config = dict(
    model='masked image model',
    mask_ratio=0.75,
    loss='mse',
    encoder_activation='swiglu',
    epochs=7.5,
    lr_schedule='cosine',
)
Rows from block 5 of the encoder of a small masked image model, named by matrix and row number. Rows with one number belong to one neuron. Each number is 500 + 50 x the weight over its row's rms, rounded and kept within 0 to 999. All counts start at 0. Numbers have three digits each. After the name is the row's rms in percent of the matrix's.
After each neuron's rows are labels from the 100 images, of 14976, where the neuron reaches its largest size: "peak on" is the class under the peak. Only what is clearly more common there than usual is listed. The data: drawn small creatures on textured ground.
# gate: MLP gate (encoder.blocks.5.mlp.gate.weight, 416x160), inputs 80-159
# fc1: MLP up (encoder.blocks.5.mlp.fc1.weight, 416x160), inputs 80-159
# fc2: MLP down (encoder.blocks.5.mlp.fc2.weight, 160x416, transposed), outputs 80-159

gate.132 246:462524502520516477496433475516487509408537511488624551467572486537450434396521606515414465525482534485472574489601444499587419541435496457494526513476586434476450420429532406400597522419422619519451503438466536454408475474454593540534580515
fc1.132 199:494478491471505511470541475516463573562535521517343442511467512429496497611414384515559479500543423479522479508424518509439573472569533591566492563459454532576504550545491561669421539531484409550499476553522450498583517444495493494472501525
fc2.132 222:486591428517566515551524483557527471525447511477537522421446491504433418407589538433460433562502581370338564507522489553580497574455508544424486610438540484526470514495468445476601506391447510532486607408507584479461485501442477475549498516
peak on: body

gate.368 137:423608513451440489626468423469428437408549543548515554544521478510543557451468583556481409481576535387558507486491466527543505565518451456567483564573531513556518428471472508449430470405418468523540512525511571439465533466546481438492520517
fc1.368 140:447572517488433503555528455522454419463589522514614559504567541509558541444521536598499521532553454418532534459551501550513533545563459479593535504470531575494483427476524448456428472433377437490512472513511550463462482486489488454470668501
fc2.368 139:485480512447539564435476590449554523513596543520545459556462475474516471456454500580499507465374466471456466476521547516554487576432471572492531526328455552486465467571514484462470532466484470468563544538496369515508507461480491531566523480
peak on: limb or head

gate.297 043:468524521481528529535522433495531540491507498414504454565516472519531549408516520527508521487530648525506450463485565521563499481544438546508526512492416518473469474462435511444431543476558516478459505485503478488491496492656528514474475442
fc1.297 045:517568485454525521472538561525463494511490569624491489491490485413518560456480545471436431484612518509486418520485463577469505515540560478551496500525561523564509518478478410555484489389507425506517441527566588418561530486515434459424492481
fc2.297 041:558524507537572607412488486525535548466585454462502513437556501486456616582520461533458421461483513406459527513536514628532485491468548428462426557427493470436552502479525467542506500484479536481446512412488524539518454372446463575441529514
peak on: limb or head

gate.39 029:489487444444521473550481521536462585468426481552439439504489520495514512519483507507470488553402475500486530455524559452551503467400439483502588539582514576577567559472433390488582515553423549433511462544519563497618469461470561514518430543
fc1.39 032:519542526458505452414484555497540524522436426516538505478449503475446441449477502355537558422513444488433474514491432530474557584572439484470534549511481456500577550595485511427563435467498482500479500557450547449462527422450440512386470478
fc2.39 028:486489433373509476566470545510506458484509444568462453453466466400537585467535495474513502547523504427446497422547497480542537554620419582524594547446436539562504543449477526594457534521527518514455570489533558445491410462506443538461471472
peak on: body

gate.117 124:428474494554536432502553481548427457576480446533512458541556570500530458404496574553464451491505516517596502585475443479434510459561475452504588474588496505558505570589466442426630517503499459399506497510543487518511559497454477469474577537
fc1.117 129:555432519497465615511512475522507594411537479438515582503424422469447469454513559460557568476529392430440557497511538548594505448510470502500469566415566541515504468519438594469389457438429535491455482529441451498538401456503522576586518541
fc2.117 136:487533571473452514536423525491410560505470465565563522402559523551522580541458523428501428481487476419562441535524491489463506454623462482545498463417443451514355508443478463480481515515456497452524576509470700449498482420488433482451627520
peak on: limb or head; body

gate.336 112:457542474574507427516450453440544492522504508587419415526390448563525515551389460438549466416406580580602495464449500488506446488491540500394465512470479451471447488434510480525541575599492479544515554567406474483539561517520536495540418544
fc1.336 112:511521486579527513505387521476483381402532415522454415503402450595609525455411487463541498424392495568567456556510516539472481510423546537470452489487406522519485456487580475517473570504457500500420466567546515532544418537566581473585516532
fc2.336 109:519411597498386531572530555453538464542477446501531525374555537476537519465556517514569530578531449484437550611499537486433553491576443479528554432499491492524516499519484513490451456535530498422447474533596437463474448606523495486507384428
peak on: body

gate.271 039:482469547478524428465560494432410477532464539580495400414446451548598532500525515565443506518481521500470433489550466570609520520419459406512577550550510416522502542499639516538503491549376545518499547499591493545455544456504510486493469505
fc1.271 041:527447543581522359507504467510505485578497498525537513435506412494513408440512576527469441495509445511475482560552473513458472568520573416502476503553621488575508492547590491500536528518473500511457515577501543466423545441466615449534468476
fc2.271 040:521441524491425463449557609502584497466509524567470484601517557446520473586479500546518598482521492487493546525465399557529448486465556476514555504421528506502508504498518512531533486444578478465561566373466338462487478534518469471443477523
peak on: body

gate.41 061:491579388518470499557542589527454402483433573435536553497570560500449412511529535516561441558486514501486554477530536542487461548470476536497560516520534412518615522504455461381544504498525428528464497481443516466382518571576504473497462449
fc1.41 066:478443442600440394521512446447498523486434402597481522489442558506471562511529451478442560501513504507578593534501476511524528559519503445538456567581568402427502424560560618654445482503517493479500519524521512452456640506530533427472418491
fc2.41 068:514425389512456458544513444501515547540544459546531503513504555442481512468499535521569524496449481487372588466447616529520474514370473568501484475506499465617477533510508487421491453501457499509518518414464721522518535485572522431508457538
peak on: limb or head

gate.194 047:528543446470494484568505514465457442463467508464522518486602555505515521504537505605404436527459468420450569548556482496435465586662483482479605457473455441514509494423487484527490509512553416485465533558527475447451427476695532472424599466
fc1.194 049:528440452482558483433436475518573525481473523453489456555450460491536489426488446452531490543384490599474440389457571462520528533379521538440553512476452522572504470496643518434520565485527552587473525467520460495470482488510547494546570441
fc2.194 048:473578523568627453469581575527464469470476487461460539490438484607467467454500475515471499504558685442552392402480520517560517510500503527485540586479527537429457525470386486553482588483407511519537474458469458512512551526449454462531545434
peak on: body

gate.253 057:443447569554543495465397595478566553554525522461518512478468480533519592504546485498491486399506559517478462484460550559469502391393489507533445451502551482521474530502366429516469506474506542520567437522480557458532566429505479543455516450
fc1.253 061:545547454538440562519428442508398491441483443532541487474497562493472420496571575527435532566531494496499466519531457397401472511597514531490520517470403551419509471493570513615635443580493431485480527502473449533459413593485524474531566467
fc2.253 062:477535420442545502459553510477502542530444515495470469586411557473472532566457468473572409491481607448506443504517471515484463459452491504455565566516379467497499550539602454425447462530554511460527491522551471437521527569533435491479517489
peak on: limb or head

gate.115 033:426500423533532457344377597505579470480419446539539509484469510535510572530548513489476459556430608551485513550508551497462458543440404414485597461405491424438486516452493457589533464530509458510606579518439536491492515513516539473532490508
fc1.115 036:498451523518576546368490558484590561476541452554463478447419520504465505408437465499528462467453466496490535617483519511468569483522531435460495497396459536461543462447570459465582465490448547529537475545516507574565492530422534595561452499
fc2.115 031:513497502475532518531517500441519554602510498538533507509550443448495513510443515534389372550562505514533542498604538466568419483439432432446398512459554489523456397499502549465536415549563528473449381508539315460420486523508511538535524534
peak on: body

gate.184 101:555599589525565505392413559470479498432442637506494555503476505563534498524442513386415548399531499586499462417450499498465548463603559426509470492537448475467480474455502521527566534525624443504414483559504524549472585425484462533498520483
fc1.184 105:424431495490523537440443485454538467536527439514538431526530472562606533480501497526574389459490579575562554506484548521554477564424485544482553398452497485523395539452641443484426534508425516494469510505519484459503511457580462484510488482
fc2.184 100:516429436543476496576506472449531492593550413470456490496471513492569494499557503548485518514552581432531591587477444451549499535538492464487470495524453609458529438475504550512436521495477468459567516455534637481561463570409408508566400476
peak on: body

gate.387 138:469546466489558521486438417434453576462541476499463513502562502561488455439492497492524507514508517552573553579473516490465480451519395533445494486516503492514428476441551427529450552501560456514435370525500554458449405413488462512517475514
fc1.387 137:423492540511523442511489469455512593497676443525504609460545465459487504473428511487472485472599489498541537546467477549543551428562491490502428477498497536471461469473548487530372562468517471535447431501554520374424511491527479531486533514
fc2.387 139:572453571516483495482543486475547521527531427535470509462418397465569490447520478499519621486535459535566396523513446551514494443439571493468452548463621541559617420536524518499486484473451486502538459540524439480539428473432626482584561517
peak on: body

gate.11 114:491422522450545448446464419471485642416544507631499559503508559558511432500461515496417599565495503548537535414496499559538487440496501434525418467586521474448512425490569487526461506404458483508544452515535504482424577423543512492531539593
fc1.11 119:538509467578526568562535608562519368593420488416468389471502453508516595521492480523554440474533542519430430538486496529517525554494501521487525535426511518488511624466547470466542517572564512430442552498460473470592499537468509505445563411
fc2.11 120:468461409438583573553494420495475596492615425500522529430565574439455490524510512467434391474595567473515584506510509449441516494482432512515519484557547534459468499472437501471380510577486474452534435420492589442484644510510458576522491538
peak on: body

gate.290 081:531459606506454514539555495509519405586522540513531485497524506447455539522500467569584525446499531487389389518518570627455461474515535577522379459517593554524564576550538453501466472478514517524503524444494466544509499491502486388536383520
fc1.290 086:489524451473542542424404472443469590444504506590508509558438444504554530481490496391430449503519482507656575527492462411537482552483454427437572547434435455438406438455527521475531513491555484448538483509480512437537495487482514574392565459
fc2.290 085:440500584483465529550532512506540428529537571530542451503545492517578441547527538516561446522484573521362488421491560556559542431477514510448470540542544588505498572537514473420486471424484501542441530453500583492516542491539459497515389469
peak on: limb or head

gate.150 037:497421523518523557496473462423536427523477467516473441518510577524539511541517552543425548552482459464532602601517542520541525574404493441540541581491497418473514475473531533378653521480431507438481527401511478452510439529525475483439376527
fc1.150 041:464561452429502506544528527541550509480417480450496421334435432579509442464482531500477408481484514499467594539525502540564511575420520487460497441476652608487520445483521502505563596504579533532460502473484533536556587539527562490541554487
fc2.150 037:525388469567461476545480501531511519541518401520497486575526621543482581503581506588479580481496557531471556557484457595489453523520487390487506490534474437458548503508545567468538490521536446526441463494505434492468475575431508539537368511
peak on: body

gate.69 052:433421491468430516541463481436519567545547572552521541579412561507510431536538524530510592455514545537399567477492494550550413469458504495532523365436579492486453462459555418480489486520576459481476530463478451536526494501555521350550460549
fc1.69 054:397492515452484443614563531609461518510494587441525536435633491529621423475497530552415455530583443538572527467521480491504559512619598487575493508514618530432540504487573491545493526453447542453506581473533500487492539495501490419471562507
fc2.69 051:465607474484580474457470515575443468471490558529567474453414516567476493546496426481524558476541455460495544547536443495554494538418525511531559467500486532419523538502418502513554509537532525505507545391531591590479517505509373408453472530
peak on: body

gate.383 062:576535556536531516481522541431494548469466506607512339512489478523489567562507435476625509480447585552505363389457527437412492457412517518458579447445479514473461535486462472476521521536508443521499519539448467464505548477566472526502467449
fc1.383 066:486499562602535476551532514472527478462576455501519396564459471519578522483429486555530594489494501557609455464468504510450565579492483492443573515398530625514503549540551481523508506512467545535483496510540469584505520472517501544478492412
fc2.383 060:577490576490390427534558501535502469494475515519501391480607402460459646503521492598481541538543427417501483468551427469423497485533499475553551464530557560591505506531490553477500439539534526511522479501545549463423531545453475543496385538
peak on: body

gate.33 040:477509437484474484511455465475455487559533515518502497518402395420484569504568517445474506519510590461485479490531484552538489668511448424528434499522486467533504484492428642518454541504540465545548495587540467530475535498522538513521512547
fc1.33 044:509506545527517451514429497441406400459480560464524495553466471518419550494457495457550503529500508478471467519482499483473520490464465581454420586497646458476500456505484504489556423436513462594488468608467473431520476483565458463497559554
fc2.33 039:598533499546429473469522557505555464488448424544463462616476451456503519440503511513590598442529561536535394473428440510460459451470453470447459496448556457513543531538471480458475492549588521377488375494434449543543448530501562538471471553
peak on: body

gate.402 051:532454530444468501522447484427608548532535495457463475471482529481407540509561499507519522510473513510372470367519631559514476475424519512481528503509515345523424520525541497487504509521560431496574563507548477490560602507472528485560372495
fc1.402 054:573470504500497436549507553534550567479465547472493455505453465504406513553517473531449441561568541542439434484474529490473460506423497483523435492648546374521503533480457577438514532496546485518530555465542508527533572536650486443458497507
fc2.402 051:488518491526462561462488464483499535461550387538463568411517607401538572454574478444437511502458540501519566429507480521506497516504445488510465505387477437513464530510532513590439469530445458522557444476473399423549550494486545482496612422
peak on: limb or head

gate.46 120:433532568451501455541506562498553459546496551543467502410525542511613475528454439600491469512439579436477503455524518550620444602461513537533466471575507452503581561476449345492479538404481421499517576467485538481473599487581563447453431489
fc1.46 118:400569570475606469389448488457506569467489525384518483461448480600587569516494417475491513490402675518570514503515520457534451505468511479525407463459512495464373519495494406454432575407535511520515504544485540559455560495496466494563448505
fc2.46 123:478498596483506566468443536557422465477502542458513463466486594475552559565547462503494586449495429458545561455543444527419470502501603531493594505493530509461502560454473481498540491470514535492576564469499431507547520514513435491402516543
peak on: limb or head

gate.43 037:490570520560501508464575543443540485510539530462580423467521528522494582592522454501493450441447575525448515445459518442467510550462436520556521627543465462465460473502359452495438565466445614486480501476547492462421612450549527541472483549
fc1.43 039:419451505538521590450546480522488541428565416519502469442557533435551505459490548551512592482566499503494492420515435444514523569557642528521568533536478624546488537504419462464632513440363521441495529490499479468470495540490533520561537549
fc2.43 039:506495503516550547488580507489470503538573460453416526538507447442530554556455444531478463539495506476392402417551532510514441504431597503516476512497494543438606474561601532514461470500505507531490527488548238482482487615524458496530512500
peak on: limb or head

gate.308 042:472477516526418507573547606472544510566484520537531422407448520488492501523516539448560576532418501553451488413488442489542461426479538507462433436527554557469526592545514402422521460451570480478477505444499503402554513537586538528522491583
fc1.308 046:486434568544489474480419487445461591494512601444454394513474579606474536534488464524522481430430554474389510595507514515546482460492573519504421479538482436440557481472541515526460483553452569608473533460567501576451517496502421535402425495
fc2.308 043:445545463450492539520499490556475515535505511563559450442450582464537545536508410469520542418474479555541466465486560589488510591528505536503509526405446471476406499500469490494534500496521453567543561454460501397557587414481481482514507496
peak on: limb or head

gate.247 122:495496462473493506440565467469496561497447416543521466536477602505588496437472522579480473448415548555599467598489495532502538537500542555453489484477484461487529512602518566529625474514480459435471504457507481534493580528486516454536511545
fc1.247 122:586441468507445627539487560473474502461545515484402515415504375454478437477510524441494471562486483442431514447468520471521525514502383502463566555423446484552450450516481552522492486541463548441530554574458435490534342507527562566488600435
fc2.247 123:524514565467455524569465507469488523485605521515506481367577426512495488463449497368465453497531481490456428486469544489502537433540544576512431478455448480454440416505494495471425582456521465487545525538525634522512454473491482559480590518
peak on: limb or head

gate.208 051:501508539524497467587536603460536575541361495467468565502519501545476480421391512440535391489477610494555522448471509429478454457493435455457477422538579527571511445535481555510470591569524504508539412515484501521470583528585507477591461501
fc1.208 055:459514514505525454491539475533482455432520452458572457474491448564426485504425419568503473489530541535535530517526496565460492449504495600474510452548541558543566520576361474413576549484560428493447498569539475550420500545463540562552455523
fc2.208 051:433535514407487475503452486466547456523502599468448494523527475516513541499525497556539455516422609521619360479456562498509434478599452471516505515530540494557475558547406434461479523476496575502524480591500580543501501456403589524523509432
peak on: body

gate.89 042:468508439492427455514417530431449380502483547570506532464468421619442491510465459517591472465422502480464593528491588547530465595528483582504449449480418464434509465536477601465417561569511392502492616521482464649442487490537562497448579490
fc1.89 045:530496476479499499460470411448509457479508499583531509366501520464486490505553567494474547482477547466460428483535483513456537617549439544547545485552425481486580558440415384515599512367545523429472439494502526436482440506501551519423567493
fc2.89 040:454469530535565567502504580534496548447463500545506504542506433569523332480493453500474487489486439552473443473487546477535512568492510551505549453485520535425534580454503471554493467505513562449597471465547394532464460469554417578489488415
peak on: body

gate.327 165:466572493447463497574511504468452536536463507543487492464605586463535470434505529501511515550402463519474542476551563437499437579520402519491525457493467462539449480539540471499499529542545413462393466506468530457417562526505576449582449451
fc1.327 146:470517489495539559496482523484520572420413531537467422459513545512558501458576485509531569476489537508475619522490539470488457596485475513459580449494409437449490467468495503529571525481527395528514457504454516550455560507489517441526426399
fc2.327 157:524469479518511572446517535482443426534533535409499515517544568498520565512658462557520493494547540530446531479501524479515479505445482475522542576463514449474418459455562522515484507485496532444453506416508301431555461546503435495474484508
peak on: body

gate.310 167:449473505466515476443427447523496489477596335555532530562515461447539532405464551576454461475509462537508507513554509566492488564440537521425486491478492570512459487519481534517522429431463410490503508455517541501457549533435595487579461488
fc1.310 150:551434577445532478482500508608514498480484547450506511513444433491587464522418464526544569621440463392679520550500468477551515481493505526406429586500550618509554550469553514515489432521487486459435474488537453581496464577524411441500521436
fc2.310 146:490547466472416454484510458406498465587541514553553550472590621461461520528528448560507398484581584516378584468494518508491457491530509466578524423460429466451432529516500413523529477422604506545457443545530488387516551508444531560482480503
peak on: body

gate.324 150:464567576572494483531470626537475455453519570528527540462414423528577426442470564518381492407564442463400489436520454526583521536543558517469477573516561517484528567528496487503580433394527504474438484465556491493502516448511492519486454508
fc1.324 146:505434385465440514526507430491465616585432479522461422553550650461400586523514483439563535513500604503497603577461492455487453481420446460564567411512469449494548417505515475487506561513502541535638481524478480509544463485478495438479503470
fc2.324 142:537499495501497426562559554521516471552448512607489501440515425455519402518474523531417514512559397524518468459533392455523504451572517420528505538538524513533533490512544576473469390503544556489529507526537623399528472435547479550480532568
peak on: limb or head

gate.26 062:543463570499491489533499516441557546433355449489532445400507589496548359525477427592484494436493513494417509515540496484524436590492624628483507403540527568422553531452592465544510523483433536522487458494460542514460536488562511495472396541
fc1.26 064:476536501521470473604432492411494401546427512479515565483502596622475523564563447503515528463456603476489489556465536525483444439508391576464510591453444511483490524463563486435483492415517471430486539555521526490509465521549481481448579440
fc2.26 066:527564487405445585575585441504529489407555485481506472458564516426525508454505506584491410469562511509366520462514518554419480560569402599571543473472490561573459477514547488500446498440461551532514528503522666430459473536556518495513493474
peak on: limb or head

gate.192 171:526448453532594545424476480484481581470571544501474509514456433448422511433505490480498601470555439552467381519482544578537509518411525559494442576537564430557550441475388532578499501511424538533553431476507574504508483406453476409469496510
fc1.192 160:433535551482525554457536504537405489465514619452477432504503478514523522357506522566507550527525493522581435516496479544524550520570508525564481634527553505545548423464376550554584527443425473471483493539519538459447491535406448404503559508
fc2.192 163:441463587542491527521473513503464486530536517462526479448488525624501465558498460457496524479538549447441514529498451457461467512572594532538543410522512571426459564472508420441553589393575494523477578449533363645479432450464412540546428478
peak on: limb or head

gate.157 183:461490452523498477429446524462507365588469568447561495433447483545491567521436473436577467519405476404460453435512536491556494533424485492437412480485421482519504576487457471407520479469549588512454489485593543590466541550473477481519386613
fc1.157 159:597443465524574502554519493451514499506391501433502523602498456541501506451573557545467584504514493534531576537495529380502492415522504564455500587500566519520543467527577558581528500564530461435464556462465498566520487530514487445536431417
fc2.157 166:580543389491524579556495547535515563508391491510504481455497577471463463462570514539479509521479519503527558562469519407496514562516513461465608496467391488493547503503657541504508519615542454466537466560449620409527454531543462440551480432
peak on: limb or head

gate.415 085:494497579527553594550495500506518474483474491469513532450529490608587478493539566500548528427474471477473490525526517564566460537527582495482519465379562557501467580529434440433547507414522508562468542495425523527443470499557543508472338523
fc1.415 087:485524485522527570488551527538458491456396498450532485412430451623575490515533480459488626579474405520456534449512527523551488534542458533550469635477587567429500495501601548460466489468461555562388554505501538519460420478552443437421424457
fc2.415 095:562548510465470522492514464453506482536592514535538482528508523373516444513545464594503475575598548416470501462483487520520463552459415530503511574526507512514597468447468481433488518488545560557468534410523353536516460473425462518497525567
peak on: limb or head; body

gate.371 131:405466567516421506487494553527556470513550523533476459450546510487480475506480505540532414453508499506380461533514524500548479575429567557566463412545443519507637528556431404512482580372571562508566555481550458560509549515504452550495326495
fc1.371 141:474470513531379472516543548521525435506562560524479447441570497483490455492474553567572416497504473512394453499496493480571547540426580548566482400601477500561611491545391431519492558418515550501507547447513484575435555534494494521533411544
fc2.371 141:500506488536475485514474527446432550542489425543483579518458480568467543505447477437487505499466481502600502556471495472477440486562461438457455447479449523512416431493595613550461458603496496513502442597517351479502409519528520495512613484
peak on: limb or head

gate.215 034:486582433608489453478530460507398419468408515485551487468514476556507471513410541399417485509460446429532509500484426493441503393531500507582612579503558592446528557531381467416474542435545551592512351549524470509423538519431444505444569525
fc1.215 036:548507513486556480510531463439640598512581477565530592579445422408394485523465451540408474503509560531515562489471532572464464581407370501442459563490539501502454468494560637443476414553414459439586500571435465479490513556575542517570492468
fc2.215 033:493439438520566519450461522595437559568444534497526563444474543508534521448493563520524576410568426569467605497472419501525431627479505465517537441495501530509541539488458524485531523566537457442533546505523598569504547591516473465485486502
peak on: limb or head

gate.10 051:454591420568505533491553419597493431420520489429508524379587539495461569547514490532528395426519627517528529448537529508453451553525507513469449528575544369486501523456405403546501540616490437464431438430427491485506523507413546463417575501
fc1.10 058:533490547480495526485448546560452554529436498545443485619497503616516444536472500493451621542377491517482492566472533571513491391509448484500487595467457479446574460485517470569619486444431475524446430398497498632476400557445533400547421526
fc2.10 051:456610552455501419463421499512475506452447513597574477543543535583554575579524547536491581506427520539572480561526537492466576445574469458496596560530486473563491523535463525427517449525437491482462561523516586549450470463494501415432409414
peak on: limb or head; body

gate.155 071:513542534482493492446458524569451481459628524493481530499527445571482587502470474502559495491583617558514443528508488527513499479404509503558411440560516499466519416505413454545433574332547499502488421561485512499505446467570467532408583531
fc1.155 076:473450577521496522549547471461529514488540496518534505483531488532509429526457526522401493500389365432530490509514471494482510452564557542488450538443540516395502450511593581479500421628427471575459500487523407514496495607391565453538501437
fc2.155 074:424461518467468492591548566493516512575415517474528430448490573526520522539458470474582523567417563495485465508481481429492515504556486505444615444537428501480417576526590525456492508540502484470508512621592563403440485624561531434589381470
peak on: limb or head

gate.318 042:511443487511486522578465584471507511470444538405483554573561583518521442535545497447420554529425564499433528387473515564494470424550486467542638487374444521454507561457429491395557558465582502442513458466524479511426470529438611566417538437
fc1.318 045:514503516486423452520466452588464591553478475595528453411440457546526565414394548557583388437439487444592529576444501537510541479551496480462523507542486480473467513466569603504462456621424534579444483510487461498607535494588451584493481578
fc2.318 042:550513375469447455589539499537559593502475523486451557540477508557388538442492500409489556568478561501426472548425530527561451442504459472485404562525530471503505489537549552455460436530484479600571463433489585494547502520499478497482548485
peak on: body

gate.249 087:451516466475561493447507526519502459508597609474540473542452492466536461560445514572537443456555519500351511466534498495511531533392649526517470443445577547498606486551501436432517503478530509615537542525512432564512609454538421457600466518
fc1.249 091:441553476481500476477548536520529437577532558457501485531466467491531501495483540607568461442489497521377490499519506568505525554424555454480517557503549447568566521595456405501498497543569496530479570485495514551498575455543506430499379565
fc2.249 092:594478539513474619492470524476517579470545458493488540521372499468489554498546546449466639517521474514526523450470463383463493490506501444428480484419544583459411477491544629525547382523531475434490380424526374535506402519468470547547549451
peak on: limb or head

gate.406 068:567530586458539484446483511495426510513424561450460539464440401492491550474537512465572597546539551464546511438536490426627492551472448456456474619556558510512521463508558607506484482541519576484491571493558484567471494477412453526433366474
fc1.406 071:566472458471480538535448517449511544418549561525501585452437455528446485510422553331438453526501382557441526437526558497457484387391495508450451485459531461497486452455488628510485428421497459565492411497507534520488546523495546532548539519
fc2.406 069:560465504510448536521447511541453563432505558488388432493555445558472511462475478491493519487429549452457563490572466364551532480477450421488517395433576492491556528534473522665427480519553525453501404522495431563505499480485516619546534439
peak on: body

gate.52 129:491539476509458479587478463447489549631511491516495463465530567521461549484479505328487455454457555516460535575514520542475520480536500470511492422536530320488496522573485427516499530540575539523504496540538498472569521402491614488499441548
fc1.52 133:458511486411466535395541619621494443462563549516455552578474415464524483502481528563501465565500415516517507431523475472556493527484455455567454626504500533524611441531451514549463512502441450422430535491480517541482524526508433444533457485
fc2.52 135:603572430479528446567452478523502531452440395588481536494416528493516443559458495504436522528480558487496477468467441428445498456555481525385497454517449564509495512509510504514535480496582510524516437491489715455449462496605451538525511543
peak on: body

gate.306 075:532436458463528490497583526608430515564398461422447528533420495538453554534491509447586561523556530441562544584528447430549528505469384439523515516470605573465576551503516507467435525507599489391471461493570497549458433540496455507524438580
fc1.306 078:525491463458543433489551488550532575483601559564461576542499444473352498601420475435512481551589406404427530461508486505482477459448557465518415467554597526478540423473559507458525434482531489622554472431496482464500530511476439397537596550
fc2.306 079:455406518490408575502542498557564632591511549490536502482524463423404555488504512557551500477566497452517478506507447438530499442511600387472485531443488590500641469506530535624448458501536498389522448501528441510522503529453492569468445434
peak on: body